config.toml
input = "log_mel"
win_length = 512
downsampling_factor = 8
encoder_depths = [16]
encoder_kernel_size = 5
latent_channels = 16
decoder_upsampling = "nearest_conv"
max_precond_dim = 1024
one_sided = true
max_grad_norm = 3.0
max_steps = 11700
batch_size = 48
epochs = 21.6
lr_schedule = "wsd"
Rows from block 13 of the encoder of a small spectrogram VAE, named by matrix and row number. Each number is 128 + 24 x the weight over its row's rms, rounded and kept within 0 to 255. All counts start at 0.
After each channel's rows are labels from the 100 clips, of 14976, where the channel reaches its highest value: "strongest on" is what is common among them; "peak on" is the class under the peak. Only what is clearly more common there than usual is listed. The data: melodies that start on their tonic, played by one synthesised instrument.
# pw: pointwise conv (encoder.blocks.13.pw.weight, 384x384x1x1), inputs 0-95

pw.379 [137 141 129 134 143 123 113 120 145 126 139  96 133 156 123 134 122  91 135 143 125 125 112 171 131  93  93 132 105 138 130 236 129 127 121 156 110 123 108 151 103  62  94 118 130 116 156 105 125 115  79 127 121 121 124 129 126 200 123  91 151 136 116 126 184 165 117 137 178 170  98 165 128 110  89 104 142 116 115 107 148  95 113 101 227 128 152 116 140 112 158 214 108 149 135 182]
strongest on: mains hum
peak on: no note

pw.233 [ 68 198 120 130 122 105 103 135 174 123  99 107 134 141 104 120 118 127 117 116 110 115 111 118 117 106  92 137 126 136 131 185 107 118 119 116 128  96 106 144  99  69 123 116 112  92 105 116  86  99 111 115  89 111 117  70 125 137 107 134 102 147 117 121 110 102 104 137 149 119  69 139 105 111  98 101 141 133  97  90 148  57 108  81  98 108 164 107 141  97 199 133 106 134 123 160]
strongest on: staccato
peak on: no note

pw.377 [160 137 189 240 122 166 131 137 110 132 142 157 119 157 129 133 234  89 120 156 110 122 113 116 148 120 147 128 125 119 136 135 116 116 127 110 131 109 146 115 173 135 119 163 117 121 110 133 118 112 132 114 105 111 103 124  95 115 117  90 149 105 112 106 138 142 161 115  93 139 118 127 113 122 110 131 135 116 142 115 137 112 124 128 135 117 122 118  95 126 104 114 111 139 115 135]
strongest on: organ-like
peak on: D#3

pw.192 [126  91 104 129 119 111 123 140 129  94 135  99 113 120 155  94 120 112 111 137 144 127 122 132 137 131 150 134 104 134 135 103 162  93 128 130 110 127 117 150 101 132 128 125  88 126 105 121 131 140 104 135 133 163 144 167 142 130 129 151 125 120 158 123 146 116 108 124 136 100 179 104 128  84 117 116 116 128  99 183 132 158 106 186 151 149 151 109 175 133 108  99 102 150  97 177]
strongest on: the note A; organ-like
peak on: A3

pw.106 [172  93 140 115 146 120 127 133  94 142 133 122 132 149 179 109 120 104 121  97 142 131 125 164 155 151 164 157 122  82 128 163 144 134 131 131 124 128 136 146 123 130  84 114 133 129 167 126 122 124 102 129 132 136 128 140 136 203 146 116 127 162 132 110 162 170 146 134 187 131 135 134 134 106 104 136 134 118 132 133 143 149 124 128 202 119 117 126 158 122  97 224  98 119 159 167]
strongest on: mains hum
peak on: no note

pw.132 [151 154 115 122 112 118 102 122 152 147 147 131 127 127 125 116 125 217 126 125 109 117 117  89 122 116 175 105  84  86 115 131 126 110 141 137 111  87  98 146 117 143 126 127 119 112 120 225 120 142 165 107 152 118 147 157 108 148 108 145 116 140 113 113 123 124 122  99 110 145 127 104 133  89 255 107 114 148 179 109 121 138  93 109 153 164 157 126 118 131 162 181 102 120 133 138]
strongest on: mains hum
peak on: C4

pw.115 [ 97 173 149 113 142 102 123 135 142 115  89 164 144 132  91 121 121  98 144 132  98 133 137 137 141 119 169 111 142 126 139 138 138  95 122 154 104 121 107  99 119 110 148 147 120 133 138  96 112 175 173  92 147  52 145  98 113 125 121 113 100 161  76 172 161 121 142 113 122 107  98 116 102 147 109 174 125 145 143  98 131  88 178 112 103 121 178 176 113 105  95  89 216 109 123 103]
strongest on: staccato
peak on: no note

pw.54 [135 123 128 113 147  94 120 109 144 109 198 135 140 135  77 152 125 103 134 123  74 115 126 149 124 130  82 120 101  30 112 118 124 107 113 124 113 124 126 166 113  79 124 116  95 100 120 107 124 131 117 122 131 186 136 119 107 146 113 110 192 146 139 133 123 146 141 129 135 188  97  94 148  56 142 121 139 105  84 126 117  97 129 108 155 122 155 120 100 131 103 152 119 118 124 135]
strongest on: sine tone
peak on: F5

pw.216 [ 91 145 117 107 123 201 133 148 103 116 145 133 145 121 107 122 111 152 158 107 196 148 118 140 123 148 116 116 105  83 131 102 115 120 113 154 132 140 108 148 116 140  99 129 122 144  68  52 122 123 105 120 111 115 155  96 179 149 122 154 141 148 160 134  96 128 125 137 127 160 146 133  99 101  25 127 140 153  91 134 123 114 152 172 113 155 102  72 146 110  96  98 131  99 128 125]
strongest on: the note D#
peak on: D#3

pw.301 [152 122 104 147 121 146 182 112 115 116 142 103 109 112 140 132 134 139 152 172 100 145 127 128 115 101 108 101  94 101 126 122 141 146 136 123 105 151 142 156 131 159 103 125 167 140 118 176 180 128  93 124 132 151 134 129 121  81 140 111 144 124 160 120  94  95 137 124 109 119 162 106 144 153 151 117 126 122 138 156 111 157 131 153 109 134 181  86 113 196 111 111  97  88  65 112]
strongest on: harpsichord-like
peak on: no note

pw.39 [141 124 150 138 107 132 116 152 142 104 190 109 125  80 122 102 135 130 132 104 115 114 121 105 114 123  69 115 108 174  89 128 144 120 129 112 137 152 176 137 130 109 114 113 101 138 146 183 128 138 106 165 133 107  94 118 160 122 156 119 173 127 117 105  77 137 141 129 195 158 167 176 128 133 201 108 110 106 136 161 113 172 111 109 124 164 153 105 132 173 183  99  90 103 118 143]
strongest on: sine tone
peak on: D#5

pw.81 [104 125 140 144 125 104 108 102 191 115 125 108 147 140  59 140 122  86 121 200 110 109 107  82  77 120 138  78 121 109 102 102 135 105 106 157 128 140  80 114  87  66 101 106 123 123 198 146 107 133 122 121 122 129 120  93 122 150 106 129 122 129 128 122 196 167 120 100 122 131  81 132 120 122 144 107 115 115 106  90 129  88 108  84 140 115 152 119 114  98 147 137 117 157 112 115]
strongest on: thin (high-pass)
peak on: no note

pw.88 [141 110 125 119 122 114 118 108  99 122 111  99 125 152  73 131 132  69 110 101 106 123 119 152 113 119  59 141 126 118 107 128 120 161 132 128 104  98 147  74 135  51 119 118 155 108 180 145 139 142  85 128 143 114 114 113 140  83 141 132 116 112  96 114  96 155 111 123 175 129 121  94 135 137 101 127 136 127 118 159 130 123 111 125  99 114 145 114 143 183  93 145 130 106  94 195]
strongest on: staccato
peak on: no note

pw.33 [142 115 107 122 110 112 109 131 125 164 134 125  93 117 135 117 124 143 119 120 144 111 148 112 119 174 147 137 129 137 104 144 126 126 124 128 119 116 106 112 129 152 120 110 132 137 129 121 106 115 132 135 144 133 119 133  99 119 115 131 114 122 138  85 153 166 126 127 127 137 138 103 137 141 135 201 115 118 123 124 141 125 114 120 109 119 116 111 137 129 142 172 184 121 126 123]
strongest on: square lead
peak on: D5

pw.58 [128 135 112 109 102 118 109 149 140 123 135 121 133 149 100 122 100 227 121 119 125 129 111 113 127 109 146 129 106 155 169 147 135 123 165 149 104 167 105 111 100 138 122 108 134 119 140 112 123 132 127 171 101 133 176 141  92 118 123 131 156 110 109 119 126  75 109 129 101 118 131 112 127 118 142 107 177 194 108 117 117 130 129 116 122 130 135 140 122 110 161 149 108 131 113 142]
strongest on: the note F#
peak on: F#4

pw.68 [143 128 201  87 185 128 127 203 158 138 144 121 151  91 123 156  63 125 141 104 157 131 106 138 115 133 107 133 136 155 133 129 191 112 122 134 109 154 160  80 114 131 132 108 144 188  76 125 140 139 124 142 142 145 101 116 127 111 176 132 133 108 123 111 172 163  90 167 127 123 139 134 117 110 103 103 111  98 126 135 127 162 112 170 137 139 101 116 111 142 124 125 139 149 118 114]
strongest on: sine tone
peak on: D#5

pw.49 [174 114 104 124  98 101 150  91 145 105 105 121 114 121 121 109 113 128 129 150 101 191 104 113 113  96 124 120 104  83 129 121 124 113 135 242 114 128 165 100 116 143 104 115 112 169 139 121 171 138 119 127 108 121 114 150 108 124 204 133 107  85  97 106 128 128 112  80 106 107 130 157 122 117 120 118  94 115 123 135  97 110 115  87 113 128 139 125 115 153 104 164 114 125 221 142]
strongest on: pace: fast
peak on: no note

pw.4 [176 110 127 124 119 129 189 137 136 144 128 124  99  77 160  95 113 111  99 145 103 128 117 110 116 113 126 133 138 108 132 133 121 109 119 111 130 121 122 141 113 152 119 115 136 160  98 140 120 114 104 122 128 141 112 151 104 102 146 132 142  92 116 104 106 116 134 107  92 132 128 132 137 125 103 114 115 103 134 113 115 113 128 122 119 126 153 107 103 163 158 133 113 106 194 130]
strongest on: pace: fast
peak on: no note

pw.108 [102 108 102  91  99 137  90 124 180 119 121 104 130 122 114 108 103 115  98 123 119 129 131 122 119 123 118 112 153 163 159 136 177 112 114 194 120 115 121 119 137 114 159 136 119 149 139 137 143 139 158 124 117 108 118 144 109 103 163 111 162 145 119 147 106 183 103 112 115 170 151 103 122 123 150 131 130 135 107 147  93 126 113 159  75 146 115 119 121 126 139 100 126 123  95 130]
strongest on: organ-like
peak on: A3

pw.205 [144 114 110 116 123 128 138 113 116  95 167 159 130 102 126  98 133 150 105 120 114 116 130 166 127 117 123 105 151 120 139 152 129 118 141 149 112  90 135 121 122 193 141 146  99 147 114 113 119 152 130 118 111 148 185 111 144  66 131 118 126 107 150 205 122  99 169 106  62 105 130 123 101 110 124 115 112 120 117 119 100 119 208 149  95 119 115 129 137 126 107 127 142 132 115 117]
strongest on: pace: fast; staccato; square lead
peak on: no note

pw.61 [107  67 144 121 138 111 144 141  66 118  81 101 137 114  89  80 120 123  97 108 104 141 102 135 143 165 144  96 107 145 146 166 132 115  98 142 118 120 126 130 115 117 160 127  95 131 108  96 111  90 133  90  87  91 137 114 135 126 149 127 106 142 159 119 110 130 117 156 110  88  80 154  93 101 114 137 143 136  80  84 141  83 135 140  90  86 124 106 127  92  95  63 121 113 167 140]
strongest on: thin (high-pass)
peak on: D#4

pw.336 [ 71 191 139 119 144 117 119 134  90 119 103  99 140 139 136  99 127  88 122 129 114 124 122 108  96 134 116 107 122 183 137  67 125 116 126 132 114 104  92 155  98  97 100 110 122 108 153 133  83 123  99 129 113 120 111  65 139 197 120 140  94 122 123 107 142 134 128 135 243 117  76 151 127 121  90 116 139 122 112  94 144  71 121  89 182  93 170 123 123  91 207 169 112 117 118 129]
strongest on: staccato; mains hum
peak on: no note